{
  "model": "contrastive audio-text model",
  "dataset": "melodies that start on their tonic, played by one synthesised instrument",
  "train_examples": 26041,
  "n_mels": 64,
  "hop_length": 160,
  "input": "log_mel",
  "spec_augment": false,
  "win_length": 512,
  "tokenizer": "word",
  "vocab_size": 59,
  "loss": "softmax",
  "embed_dim": 384,
  "encoder_arch": "convnext",
  "encoder_norm": "rmsnorm",
  "encoder_activation": "gelu",
  "encoder_mlp_ratio": 4,
  "encoder_layer_scale_init": 0.1,
  "encoder_dropout": 0.1,
  "encoder_inner_norm": false,
  "encoder_drop_path": 0.15,
  "encoder_subsampling": 4,
  "encoder_layers": 6,
  "encoder_width": 192,
  "encoder_kernel_size": 7,
  "text_encoder_causal": true,
  "text_encoder_width": 256,
  "text_encoder_layers": 7,
  "text_encoder_norm": "rmsnorm",
  "text_encoder_norm_position": "sandwich",
  "text_encoder_activation": "gelu",
  "text_encoder_mlp_ratio": 6,
  "text_encoder_head_dim": 32,
  "text_encoder_fused_qkv": false,
  "text_encoder_bias": "qkv",
  "text_encoder_qk_norm": false,
  "text_encoder_parallel_block": false,
  "text_encoder_inner_norm": false,
  "text_encoder_drop_path": 0.1,
  "text_encoder_positions": "learned",
  "init": "orthogonal",
  "residual_init": "zero_last",
  "optimizer": "soap",
  "beta2": 0.99,
  "learning_rate": 0.0014,
  "beta1": 0.9,
  "shampoo_beta": 0.95,
  "eps": 1e-08,
  "precondition_frequency": 25,
  "max_precond_dim": 512,
  "one_sided": false,
  "adamw_lr_other_params": 0.00079,
  "l1_shrink": 0.003,
  "max_steps": 15200,
  "batch_size": 256,
  "epochs": 149.4,
  "lr_schedule": "cosine",
  "final_lr_fraction": 0.1,
  "warmup_steps": 1520,
  "weight_decay": 0.3,
  "adamw_weight_decay_other_params": 0
}
Rows from block 3 of the audio encoder of a small contrastive audio-text model, named by matrix and row number. Rows with one number belong to one neuron. Each number is 200 + 20 x the weight over its row's rms, rounded and kept within 0 to 999. All counts start at 0.
After each neuron's rows are labels from the 100 clips, of 14848, where the neuron reaches its highest value: "strongest on" is what is common among them. Only what is clearly more common there than usual is listed. The data: melodies that start on their tonic, played by one synthesised instrument. In brackets: how many of the 100, against the usual share in percent.
# fc1: MLP up (encoder.blocks.3.mlp.fc1.weight, 768x192), inputs 0-95
# fc2: MLP down (encoder.blocks.3.mlp.fc2.weight, 192x768, transposed), outputs 0-95

fc1.558,190,164,208,158,191,181,197,221,226,210,201,197,187,208,189,199,190,183,96,219,197,226,212,203,211,192,196,207,228,188,205,215,184,200,197,182,183,209,189,195,198,196,207,176,209,202,215,178,220,191,204,200,170,213,178,230,199,211,205,184,242,174,218,213,193,174,182,208,231,185,184,227,206,190,194,192,197,198,213,200,189,176,215,205,184,195,206,200,221,193,192,197,199,198,204,202
fc2.558,199,214,186,252,215,198,187,206,159,204,207,187,197,156,140,173,192,203,277,202,168,173,172,184,167,195,184,201,178,207,175,219,198,204,178,196,209,203,201,216,195,172,200,165,199,256,221,211,246,203,204,189,198,219,199,171,211,195,197,200,194,213,206,202,212,186,193,208,242,203,213,191,208,196,202,195,206,198,227,192,176,152,195,194,169,201,179,211,200,176,195,207,197,184,214,199
strongest on: the note E (100 vs 39.6); the note B (67 vs 40.1); tonic: E (44 vs 8.5)

fc1.301,180,194,204,188,201,241,197,181,206,181,189,153,241,193,203,181,199,198,181,241,206,203,197,207,183,185,208,195,167,208,181,196,228,195,206,184,173,201,219,219,202,198,224,249,200,207,211,199,196,210,213,200,189,235,184,212,205,184,230,217,209,173,151,198,206,201,196,223,189,219,219,200,199,195,204,201,203,198,188,225,186,207,198,191,190,208,209,184,220,230,208,176,201,176,187,190
fc2.301,150,220,246,192,204,200,193,198,191,179,194,196,207,175,173,211,262,147,224,253,197,187,184,202,162,197,214,195,210,202,219,202,146,185,204,185,188,218,200,204,208,220,194,203,180,213,229,217,195,208,192,208,196,223,199,192,177,259,209,187,194,192,211,202,198,201,207,200,196,167,220,179,193,193,198,203,208,197,166,219,178,185,194,204,192,184,200,179,199,202,166,218,204,160,198,255
strongest on: the note G# (100 vs 39.9); tonic: G# (55 vs 9.5)

fc1.496,185,181,205,178,202,234,191,182,201,181,194,153,238,196,204,178,203,203,194,253,200,203,197,210,182,190,201,197,163,232,177,196,226,196,196,193,184,206,205,216,203,198,224,247,201,213,208,194,203,214,225,199,189,241,188,201,206,187,225,204,204,187,165,196,212,205,193,228,193,218,221,199,199,197,210,198,205,204,189,228,172,198,190,193,192,213,200,188,210,228,212,174,193,177,191,187
fc2.496,165,213,236,178,207,207,198,198,199,183,198,187,204,179,161,212,259,144,236,258,197,200,183,199,168,194,218,189,213,203,215,200,145,178,204,189,189,214,200,208,197,218,195,198,180,213,237,218,197,209,200,200,199,210,200,199,179,256,203,185,197,186,207,198,199,197,205,207,188,168,230,185,200,198,207,200,193,180,166,222,170,197,195,201,190,186,202,168,196,201,189,219,203,156,196,255
strongest on: the note G# (100 vs 39.9); the note D# (66 vs 41.2); tonic: G# (60 vs 9.5)

fc1.288,203,195,190,196,188,206,202,235,191,178,195,218,237,186,198,200,195,204,206,208,216,183,202,155,207,217,204,203,180,213,169,226,169,198,220,193,188,175,205,220,205,196,209,208,185,205,225,201,181,155,197,200,207,198,198,195,196,181,213,180,200,203,152,229,232,215,210,219,202,185,243,198,199,220,175,210,196,204,219,182,227,215,198,231,219,251,203,205,214,184,222,203,224,210,196,206
fc2.288,195,214,216,213,182,202,186,183,201,168,204,180,200,185,210,198,195,195,190,195,202,193,186,188,207,192,193,177,189,198,199,222,206,203,190,192,210,208,201,199,207,193,217,190,198,199,206,210,207,212,202,197,205,199,191,176,223,218,175,195,213,192,178,204,219,173,199,202,190,176,175,201,207,173,205,91,199,210,166,207,175,212,204,174,190,209,210,194,185,216,235,101,179,203,196,189
strongest on: the note B (65 vs 40.1); tonic: B (36 vs 8.1)

fc1.259,185,218,198,259,201,196,196,197,207,192,178,203,233,203,205,198,199,216,163,163,247,210,193,217,234,286,192,200,222,216,221,196,198,196,201,212,212,199,207,185,219,189,192,204,219,181,201,202,197,217,203,200,198,158,204,167,207,178,194,197,195,226,180,205,210,229,210,195,202,234,202,228,208,173,218,195,218,189,201,199,232,220,229,208,202,191,239,206,220,178,202,181,192,202,206,213
fc2.259,221,166,197,133,194,203,198,219,205,199,177,227,202,218,174,204,197,168,195,199,223,209,215,194,205,271,199,211,209,226,168,201,194,203,204,196,192,165,212,193,189,199,204,244,202,191,226,212,227,203,202,197,191,168,199,219,192,196,185,203,192,191,216,192,216,218,186,199,184,158,199,195,196,198,211,197,207,189,170,180,198,203,165,191,209,215,213,219,181,193,182,221,183,191,183,143
strongest on: the note E (100 vs 39.6); the note B (76 vs 40.1); tonic: E (74 vs 8.5); oboe-like (25 vs 4.9)

fc1.408,196,197,207,207,195,198,189,183,202,208,197,233,209,193,184,229,223,208,201,197,198,136,202,172,196,182,194,208,252,220,191,148,201,197,188,173,203,198,199,202,192,206,189,168,225,227,198,199,256,200,188,191,207,178,187,190,213,203,249,202,227,195,238,195,183,185,193,233,137,214,251,197,202,214,213,193,200,212,194,193,188,201,209,170,216,235,219,208,212,221,220,200,202,211,205,185
fc2.408,199,198,208,202,210,169,171,205,200,207,200,220,179,212,199,180,177,201,180,194,195,248,196,191,210,186,248,210,165,213,213,201,168,180,180,178,204,162,181,172,174,162,147,217,214,221,201,228,228,215,189,245,235,167,210,231,177,177,192,224,187,189,179,198,200,174,204,240,169,188,245,199,222,173,201,197,176,204,202,176,176,221,229,213,208,211,199,208,185,212,199,210,217,188,196,216
strongest on: the note B (100 vs 40.1); tonic: B (46 vs 8.1); clarinet-like (32 vs 5.1)

fc1.1,206,207,206,200,201,198,198,169,189,210,229,178,183,236,190,235,181,205,207,183,195,183,214,195,188,176,204,226,176,187,194,203,191,220,195,184,223,199,202,195,173,188,196,221,212,216,174,203,232,204,213,210,223,177,198,199,177,198,183,183,194,166,199,233,207,191,185,169,200,178,254,169,208,202,186,209,198,234,215,194,201,201,145,199,198,206,179,195,182,193,209,208,234,166,188,182
fc2.1,228,169,187,204,153,192,135,198,193,188,211,188,234,144,182,160,214,216,208,194,203,208,203,206,178,192,240,221,197,190,188,238,189,197,206,241,174,203,184,213,176,201,207,228,182,207,168,219,224,193,193,190,190,185,185,192,185,192,188,197,194,243,199,207,220,219,192,159,225,186,207,198,213,210,202,183,196,253,233,209,182,190,239,192,184,208,174,196,183,205,160,221,173,190,199,204
strongest on: the note B (91 vs 40.1); the note A (75 vs 39.9)

fc1.619,195,199,198,176,210,188,218,186,200,202,192,188,200,198,153,201,212,240,210,200,167,183,210,231,172,199,187,210,193,191,206,185,204,201,220,195,200,199,206,200,193,198,200,195,188,214,193,164,202,195,199,175,234,174,185,210,207,206,262,201,215,179,221,221,200,186,211,209,191,203,166,193,226,203,185,205,200,198,201,212,223,194,189,198,202,205,196,196,203,225,189,174,208,245,197,193
fc2.619,219,191,160,204,226,173,200,194,193,229,185,199,184,185,190,211,155,187,262,197,178,199,216,207,206,209,191,172,198,208,165,205,180,202,180,185,213,196,187,199,204,199,205,162,195,187,202,152,197,237,208,203,199,216,236,191,198,183,235,238,187,185,175,201,193,179,231,194,200,211,179,211,177,195,198,168,188,193,210,237,176,194,199,217,174,206,196,224,172,194,188,242,228,183,165,189
strongest on: the note E (87 vs 39.6); tonic: E (38 vs 8.5)

fc1.16,215,184,212,169,220,197,216,192,183,198,211,170,218,184,208,226,199,210,247,197,153,178,203,198,185,167,213,176,194,188,187,189,200,194,213,205,163,203,223,227,234,198,196,192,193,178,226,199,202,220,203,196,207,196,189,205,208,222,207,224,163,185,185,214,204,192,207,199,222,158,202,197,208,198,213,197,221,204,187,188,182,175,163,200,217,196,201,177,205,205,190,206,200,217,208,215
fc2.16,222,186,198,132,180,198,200,196,192,200,172,210,207,207,204,199,155,202,221,179,220,205,249,202,246,215,170,197,187,198,189,188,205,185,199,184,195,205,189,212,232,201,228,227,207,170,189,206,194,252,155,200,197,187,204,226,198,196,194,214,187,166,183,205,212,204,184,188,196,203,190,193,203,233,220,190,186,230,182,191,217,198,159,209,181,204,264,201,209,209,205,205,202,199,184,195
strongest on: the note E (100 vs 39.6); the note B (66 vs 40.1); tonic: E (34 vs 8.5)

fc1.456,195,183,193,200,189,186,208,201,196,192,194,225,298,177,239,202,220,237,210,170,230,215,211,201,220,183,191,198,215,199,190,216,235,168,253,188,208,208,224,201,243,181,203,172,192,197,220,182,213,207,203,198,207,202,175,205,185,209,175,218,205,159,221,191,185,198,191,170,182,172,210,212,241,215,193,219,209,167,189,201,210,205,200,211,186,185,197,228,216,166,177,206,198,220,202,206
fc2.456,200,236,228,210,243,209,183,185,214,205,171,177,197,191,184,191,202,181,193,221,184,225,211,193,194,236,195,201,207,203,198,187,194,229,201,212,151,186,219,185,170,204,237,203,197,177,199,191,169,195,202,230,171,206,198,204,197,183,162,220,211,203,214,169,198,188,196,205,205,197,167,214,200,212,182,263,190,181,175,205,184,171,164,190,170,177,230,204,194,197,167,197,182,239,180,225
strongest on: the note G# (78 vs 39.9); tonic: G# (37 vs 9.5)

fc1.143,188,215,214,180,205,186,204,170,182,218,222,197,186,163,199,200,189,206,210,203,243,211,206,197,209,196,187,207,236,160,164,219,181,196,180,193,168,160,186,199,214,195,222,235,164,194,169,210,162,199,202,199,195,212,220,182,144,210,219,196,204,185,229,198,216,217,248,198,218,190,220,202,200,171,216,193,185,190,206,164,193,180,182,208,184,214,203,207,195,191,233,194,191,213,178,203
fc2.143,198,195,178,205,205,176,201,201,212,203,202,167,202,218,181,211,202,197,156,199,201,192,209,196,210,193,218,198,162,189,211,211,189,194,209,208,223,245,175,203,194,187,185,200,196,227,197,224,138,197,201,214,168,198,170,198,223,220,221,197,186,209,193,205,214,220,156,175,236,201,189,226,221,224,202,199,201,209,181,210,188,160,212,196,153,213,209,240,179,199,176,200,169,196,189,212
strongest on: the note B (100 vs 40.1); tonic: B (43 vs 8.1)

fc1.440,191,188,201,196,198,199,214,183,208,203,216,187,190,117,214,202,194,208,226,174,187,210,180,213,212,222,192,200,214,203,171,180,187,207,200,183,204,202,193,178,207,204,198,234,239,213,199,215,172,216,177,220,205,159,188,182,193,241,211,182,196,187,181,201,188,197,218,207,211,173,188,203,198,209,209,174,181,194,233,200,188,122,191,195,162,198,189,189,204,210,188,203,205,230,197,212
fc2.440,198,198,207,209,200,197,208,209,193,193,189,175,200,279,203,175,202,173,187,186,147,205,223,247,199,189,198,193,187,201,222,170,196,204,205,222,200,196,194,191,189,183,135,214,236,206,190,190,147,198,193,207,199,167,224,203,197,182,190,199,197,199,206,226,244,204,194,189,218,221,197,205,218,192,200,201,172,189,187,195,199,140,220,182,180,206,189,211,181,187,187,214,193,178,172,206
strongest on: the note B (100 vs 40.1); the note F# (67 vs 39.7); tonic: B (53 vs 8.1)

fc1.62,209,196,198,213,188,205,198,188,198,186,208,200,194,190,198,218,200,192,200,217,179,208,189,210,203,180,209,207,180,224,247,184,176,202,174,189,196,200,194,182,200,181,194,222,216,197,191,192,231,205,192,185,189,237,187,173,171,222,200,201,224,171,186,213,191,198,216,180,208,177,173,208,195,231,211,199,212,196,200,220,231,201,153,201,182,221,170,173,133,205,213,206,241,202,201,200
fc2.62,200,164,204,202,193,179,165,190,191,220,217,183,200,218,175,160,184,220,184,204,204,218,207,173,220,189,190,205,210,195,204,212,212,173,206,190,201,212,181,236,185,214,189,215,211,194,192,177,224,205,196,216,191,225,194,218,196,203,197,207,205,204,163,206,203,186,177,167,205,176,204,231,229,198,218,210,199,198,190,218,188,162,221,222,193,216,200,178,192,191,176,233,217,200,168,206
strongest on: the note G# (79 vs 39.9); the note A (79 vs 39.9)

fc1.294,199,212,196,255,197,194,177,202,188,205,203,238,185,172,181,215,207,192,155,182,187,185,199,170,170,174,195,231,210,178,201,166,209,196,170,197,199,206,181,197,191,206,201,198,226,232,190,211,203,192,257,195,199,190,186,246,226,180,211,191,234,202,209,221,183,193,168,198,165,219,183,212,206,229,206,224,198,191,190,200,204,179,201,201,224,215,220,196,196,209,239,184,225,186,204,199
fc2.294,170,183,211,196,204,205,212,215,204,199,214,223,201,196,118,178,207,194,181,178,229,203,180,191,197,202,206,202,136,203,221,228,200,216,203,207,217,213,185,214,195,210,183,190,214,243,230,226,224,229,225,198,213,172,225,201,192,194,203,202,210,198,192,182,229,196,200,220,179,195,203,146,197,216,171,198,189,202,205,180,167,217,235,210,206,205,208,177,201,214,205,193,188,193,223,206
strongest on: the note B (74 vs 40.1); tonic: B (31 vs 8.1)